config.yaml
hidden_act: "relu"
avg_pool_shortcut: false
widths: [96, 160, 288, 512]
nesterov: true
epochs: 15.4
weight_decay: 0.04
Rows from block 2, named by matrix and row number. Rows with one number belong to one channel. Each number is 128 + 32 x the weight over its row's rms, rounded and kept within 0 to 255. All counts start at 0. Numbers have three digits each. After the name is the row's rms in percent of the matrix's.
# convs0: first 3x3 conv, stride 2 (model.blocks.2.convs.0.weight, 160x96x3x3), inputs 24-47, a 3x3 kernel for each
# convs1: second 3x3 conv (model.blocks.2.convs.1.weight, 160x160x3x3, transposed), outputs 23-45, a 3x3 kernel for each
convs0.88 104:082085178116144108163109049195127083190133114150158167118068097174157117186147097139110113126121106164145136122143159111133171106154166125125100135155068110171126123133111113130155149180159095091077130172115144182093219135140109148150157152136081121100127152152121157148193129157066077095043105119114114146119150142171136126143124139144135147204164168153129125127105095084158158132193177179179146144162134160137126122106146136095138128091134115120151163108129135113162085094138110152152111159085107125064174134103083124123131166130219180127131110104152137145197155094151136112084084057114110091138119110100110087115099096141144132156141135143108152
convs1.88 119:097124171120161122115120066079082123089114128126127119099118137119164131168076101122126132136124179112154148113092097167121130166138195102127185156150148148112168146144191164084112209103091134167122228180133127115133165132145080175176123165134149091210146168088173084065162162122128130136144135114145095151166106108138087084156123138116125138157119129138125114130093116146108154107181179129135172154121101171138091125133116118149132087145157057131128130122133160149134094128094148122114079138128128174150111098127121122059099121110145120134140109103159120115140138158209171166147154122133130101129167112130130135151180174
convs0.89 097:116153149187171143122127210130174106118115069088103104121100121122128152121163171089106105098142144101138132111091092124087145123119114110110103145138115150100080189177128138119119127151128104119138155138164123126137168137145124160090115140149068106226078143214090173189132122106100120090112127099123132058170154083140161107099075117074085100152123119159178119135096112136124148155198160184133139151097135121144161128109136123147171131076152110093134143150132084133153111122115189160123102066040177142094158132139062124179059094137185116195101166199101106118105133136125150122129153176174125113154142149149139189153107116112136143115072060097072084
convs1.89 072:092064153128105125062064102094077157108115099097148148096101142162169125110111185155100145157126159147104172110031070113159137125147134093094098071099095079111109141153093121117114130093091139145115128125155105120122098080108095104133125103166132188100115159140182112113160152113185135137129102142044129207082130191096126128173211179135127140153083048123107153098158145097111113176138149128085160113057124145100081096116076132097133135100057088094095159124082093082121130098132167127124134082082103140066141152076148103051139116168144104167086174169100108081104094093139104087081135116090127146132109121129134124115118119
convs0.90 105:146150112138159119141175135114117125113139139084093074087095098067119097148157133152159165133143131111157114087149149098131150159112103161123141181120143150124145112138158151135129166095135170122143091052086148106101074073091121136152131150123208106052210103074132090125092163175079080117113107126128165150099155161154154155137102122156127080170183117110108119149133148147160174115130121111086144182141140205151173175128152171121122117120102161116127126142153193198157167094150113076046205165144151153163113089105158126073129117083138099079182126095166181073114108120097108111122130131118123111167175155167167094083146124083099091095123116117106120
convs1.90 094:117094051117096143113134114174158127104165110122143146152147124083057114062200113155243142118105136132131102116115110096080141115074090148116135103096133105127136116105175098149138153111127143169124167109101129102146120159117125100115127122197129187180181105136159170153119074086112092154134118104112129157112104114085086106157183115120095097096078093170160108140147169159083120128068117111098198098135133071116172146191148155177131156183111145132128166166172144073154099043079115151183100152200093096106113119120158216147169145128167171155136100090129135062093133133171178128083161154111148132129066116117160134138140128
convs0.91 094:164118091142109052165198092057155079104137122119128194105141225130132139172115065091113130137160118158138116094124160088150160111143115171160089170178130147135128160103120106127128102109141101087085137121122175113138099119162145130100140123131092126143154146161189148130114097108162191094195084096131105152105159132137165175071113144105136127100151112065114061116137099084144234091155103138193158106139092137162134108118100113122116167149164140133147104132111142104133113101158129115125108164209100119159129106118184117138190099128206216147111081105129119140099097126149147095189168164120119144099126127089117135133144152170173176142139084146123097
convs1.91 082:103130069157171117113122122095145078102146158087150123077094128139116120123119129126088151143123183116104170144144126145088083102125194082124191096147142050128144100131115143122155125137121171115104172128129128082140125093127136181182085183130132091056079108027155087118196138139143104118105161131124108175142115076153117130188125111084087158139114126090100080100053086104096134190133199122114134117081107067056129143141121081116076127123139102087164110118138179079160121106116130125108137109112121168076126140110156130132127137143204192133123139122144118109121168129119160164153148161104167136166096144124097108103106144
convs0.92 105:166113177161112147126067167084131116088078128071086099107151140133178191193198237123095110142125118148113139134137115133110119158144116127125174165121163181064070098114126138131093111111098143103048141115090121165136165148113130123084160141110183159184100137158063087127081137078064088054112147094136158147196212149217178178107123126113113093086125132120122107072104085114099093098098120093097116162142184145141100128163124110143121158115086135145122116115130187144153128143120104098055101082073192193163176185138124133188122067104185082158213152151145096134101122186139150129148124094154095058112127092096097076093113098154151126140189166108129145
convs1.92 109:148140191090148162118126145129114132127101136114118134114121112110121131080099126166127106116152136105196158084138121144126143129117172120099157174124158177063077119135148161121107222129141172181133129142130147095151106161187077091137178111193132175118161154119116129094092116100113096131129124097117117091142155165138097090130107078119151132136180196132150145185128122167136138143132123157147126156197133117112119102153155161143142141093099165132137148147189085117059145176100154151130145160132141168148100128158125098106109138152114132151163128105139162111123120124154161145116100156122103119104118102131083132143151174
convs0.93 100:050161114115171172159111092132032100188055067116102053149183074180172140155158095068111149119124125089126148130114106140119110121077138124140139153159084081111118130179120139135117122123127187146162141134140145145119093058104081073122115124158164131089165137095123154096098018121144158123134092103101127110106074125132090080076064098060161155140152150074123155151142194114097103085135150157137187126130108126171104147146136160135129117135111173132096169142172124103144128084114063113100135102097093075129167127152075116126105170202132188137209132134128118111083098108087076057155138111193156150106155174126162134153136137114173112132130091177155112
convs1.93 085:118117081129105060078134154122173175126165137201128133064131118155169099152099116128140153111097148136135107162109033102146092155154135143110141137151132141127146097163136116099128165116097130222165181130103117123129122110130101128146098066113116098184136095181180128153191153163075164167142147144179111107087104125134129114149104209143145108134156083112175115127117131139132113109167124060094059108094079116182124100175107127105139138102160123173097147088148136129150138190201181148069170129139122155079096117181122131181164126124134114068129180065154104189168158177148161064154128101134129143077176166127125116083164125
convs0.94 103:105090115120119154147154090128140089119155162072101135113109139107154110116133142107142142111112118113126134121109126115139177143114142111109092109102143106156161113101103134118080107189096119134152082110147071132185179156110135117104122114123149174130088121118074154151135133139119127122184106125125129102144126104159146080151149114137157133089137127151100109095144173140128132128137173136110128164106108179180106163127134180116132114108135135120144123109124065133158121108146086102180132114133088105151098186189078087127038060112117146151063158109095144080123198118134163144117150146101108114188169102146112071098074093078168128127165135133129102
convs1.94 101:107169115139095160124134140115130195127147161156163071111123089117148106111148153123131144089132103145133184138063076150119155133090118129151123146116114140138098107143192075122125095161135114154126130150130129100120143128120127118123143179121095164120123104061148124137197116113103124165126107122193131094155121106075098102127157170064169104127180106158144115152159123145131060102121124136088080149129132078141115137127155097143155072085149139142087147134120233189079089138078159165098218130149218162160192095180152209153154164144122192143160117091121136095142146087140138121126123149131114138169120116141100146153127151
convs0.95 106:145109063157104112171109120161154082173113086140128037102115149102096132145107142131125101132153110158161121124135131134115088128129089122123066127113079098071112108144128104197104060202146118111136123126084131121067086072143128132077086120151060065155135120138116140157161128082135146106194123134121120138076093090065098156126099102179141119127116185181154087147131111088132108167202061181194137158151154165126133080097105088075076050112139109116186158179143117146115137129095159118110074058111108092130142111152100091079155115065134103110146199223108155180090124160099141163125153136110101101155148137147123114145146108074127192085148167089128156
convs1.95 097:069106149114129141104141116160136150170084084139130115111131099094112147126120150119078131139114145135129160049058166113164112069116145130113121125138125160109102099126108130177143105158149112120133088137130147173140166150153099116150121169183112161134115183109160154138209135160205179134160140178124130154124108132113108131148130109137076101099103114163122149167125137114086078174136130137152170094136123143109182154117122145120127145131171138158206158139122191166111144137097119148161102076106127091071110132102124124076191109158138087184138137091102094102132114131165085126126108113113144141139116116122142123150101119
convs0.96 111:134150104139155134194165109124117150136113128165116129085089106159073092124077035104128165088138185080141169135148093118125090106123138182113107134132078194146079131144117120095130139113131138097171160124122130144118153085128127134120157104098133048064137074064187178047192144220138158220165145141085117134114134130090099121155133147091113150080109151123120129107098140175107126135102137165126121190166119117131133110136150128183138166141145095108108127090104107157121107171106155180121181140135192149158217120141096105096120135108105124105151179176133146173156128153136176224080128213069116171103120103143125111107130091144142150179185136120127071
convs1.96 128:149163148123068083151125112157157125164106112171163108103146120109129180162120156160080119154157102148147089144149058093118128087099122106160193144153188145159119103094080160126124150176148114094135115162136158116105169129084156188191167150147207073144195146132125115116141067114145151132150167168077083120095136132131163137133175101092134136126149153103129132146128083071129185147132248135137099155133107122141133123113102123113123095091116142114109189115080132135160153114161185113146096125125142115087126151096148100088140063153118111162080068108131115123128134116104142104119127126134110128096114141132158157118153143
convs0.97 089:102144094085108137155162198092106139098132131076085152119135116088115121130150125106102142135107144116128119112082098143134155101150134130165176129164149085119170097043137150084147162151192189171148117111117115129119123148231055055115133130138187162137113120088120131071129054117101107136143121149120115087132147127095123115177195203134177147137100126086117106126114097107121119123192125130183158091163167136097121136071145170122165093129133083122169113166166113128132136066087146160155114153147154138143152134142172152171089128103128163113174143120115156176153117150114137122099098126178128109109100142115091129128148174134110166159120146160161105
convs1.97 081:091099124113120148149113139146129126180146139162145105113102064105116133168107073167080153141092094123127106079129145080102125125122165100091094132151117169096099120118137117196136123155173081105176130127127124129130149136130182123127149185115131118190089119131136106150129219128111165088122110086150119177128149091124125122128119179140148110065143092149144116142087103120130174166193100136212078100101119143083161119103111120091126119061161131100122156147101091122118119168136118114074097158106129174120118143118101074124138069141135153158113066173135071124134133188125167113111155062126149131153163094124126106086118087
convs0.98 095:183147130153164137149203156165153139098142116092118089105150112151128133131125085159145098112104108119120119142110098108116124119150133116132165132104079132095083116128135124123134167126137095134112122116134124129108174167152088121132152142158031132134059125165164128089173112079120178202058125133135132136097090147076144174084128104126144158108115143140155152105107109132151143120090067099089107131134143226167081189155102139118128118110092105116161133118142156075056223095063188097122140129119169122124160115110122071092198056093232077126104112143099122145100131163143145101145129144128117109084136160097107173117133159134110086154125083213135112
convs1.98 078:124140128119112104132124090105121131188167119171149077174144107123131162142131130218081101123102091130102097121182139124116088148084100103121145177107124119123106154104123162109127179169192097145142104153126126098099208133142148148148135099125227074139159197170140147130152153071124139102138145151096129129095111129106115155098138143130135129175118131154124084097145141101114161105188149152169086205152156085157134119117122119149135089070111144138114168135109125133186141128122161132139123130094148153115182133090166148082152134147211131144155145136166126120153098137104165120141176144146155080081107116149137151111197209
convs0.99 095:092099143180206162186165149091119183114170186082163142140154155196164124197138119148131093150108126116110121140105131159103130159136124116201182073135147075150105159108126135108139155123124127112103118135166121180169154158133107122132097080139131191163152129132156154159136065098141045102126103165096116121101089124118098136110100106127142131221157153078088114084095103116095084075071074143097111149098107169089114158119130148115117130129152161139116108111046094123102123141147170120083120065153130130172163168173116120138115171157154150159179157117130150091048143128081114112077122126067077125095085093116107141143092119110125151129106124092088073
convs1.99 111:112100067154155090133087129127118198145129124161150161139139104155145123118115108130126096158111108137142179151108066152118122181142160120118148085132155079138125116094115085093145066118125143161190170088132104110141173099105141125105093100071084116110135141111140140169198151168128184117125171095119159117107105167111112135127139187127197136154122063138105114122129132155128091138103113127120117101076127157176123125091161080079118094154118133140142128124113150101142111114179137143093107102067124102097111151139079113101084113121142123137173170133098062146100122129130147132127162098082145122134108136125093106114120110
convs0.100 101:089134155101233185164251182206192106202168163136120189141103109116188136079095160140137143136136133114146107139152112139128122142162203172164121115079174125162123140186166115170149143153185172121111159154113123160135117104093164160161160182181108092044061099077078084122084109085057109048067076114148126098156147162160150184078042023147111116134165175128152148092092164214175152110192198139134158141087118135121156127119127107091171137100131118118121151168178109144154164123166100147118188142130139180174202114163124118076167133151174186182143132110166120117085110133145166164144155144125132140177154125170135145120119152103131124098079106081067107
convs1.100 108:072138150122113152125119163126130117123120092086082156149137115125153098096164130132067138080089040123164146093104099135111064116052102172106080138149136108162178099127035110163127092133114118071140113142124085135112117088112127138090113116102123125145120095085096074140104094066092051076156138114115125191141121121120137144155095066129123115136103167090127125101102133204134058128132079126129134118122124100118120130107102088055140142110141098119137146113124116133121171158082118151132151169138116200104149191181129114205138188156188152089124120102108181081111129108132103128124144135078188165161092136155203166166131130
convs0.101 098:152118121097095067090129107164100081149155051142138122156134117165160122114171169098115116127119110109145151114126105105090104126107099094111164130179179099116173155081105136185169161157130177135144106101089097157149190149120107115102131167099125104165176110105169138156108127073155210118133112106095111125133135144107124134170073156119122122093101115076121121141083132133105097168185151144127115139131099129128107103111045092096049137076034079097075101153120096112068076106175127136138083124186090105104110119123114068101119138118108111142081054136119120110135128138084080085092089094106123109097083114097104100138124135134182181103139182103108143
convs1.101 081:130041050133150104187146117126182152125111116141092101168096189119082108143106120152192164219171144160144149131138130118110160133174117116120167080116168100113144124168190117106169141115138153129155160164118119137093108100052129149104089167100115116093160102154107167102133198108105147091206170185112142173140127180152075134152041148105127103125128098168226180131152155142090120126214131122172132102095086140166131134107087119103115083101126084120115161102146147179132162152142111168158162114101107121119116101107090082132093096116159141132160111170123136108095077063086106107120139092157122138139114077080133097115112125
convs0.102 102:070093035122112082068126128138172143241130087138125040103119134133167090138118086138174146123125113138109103118147129105100144090089142158155125203111112068108074151152061126121105145094149123163192118150176151120087120098098098095101222147186123132127075109154146173168083185156112142128153076118175144171146133134127106093105119118044089106132125105161118139207170109161095094124097072136154141142160159118094169123091176141118129123144111140103141163144131112110182147093091132122122148133073153119076104112132163081120111113164061087118168144124180144127135156142147138131125137151146137131135129144096118143127140113123112169120167192112143174
convs1.102 086:085155118152156107111170062100081195138105136108141072154073110103060055081165171123084181080175148143128093172112159100130115148141164112158092133156140099121149079083132072091098109145226164114154107117110143124139160168128123146142059105145131139110110152140100100179130094118146159226188140115126083134120101119085120142088164094129113199106164150134121141111129111128146180074137190138116160180119067103154070132127054107104143150200141129089115183132112145118128137204185132142082119119104151152102089125169123133150200116128163114148134092084093058185083117153111078086157052166102120173124122120127148156121097127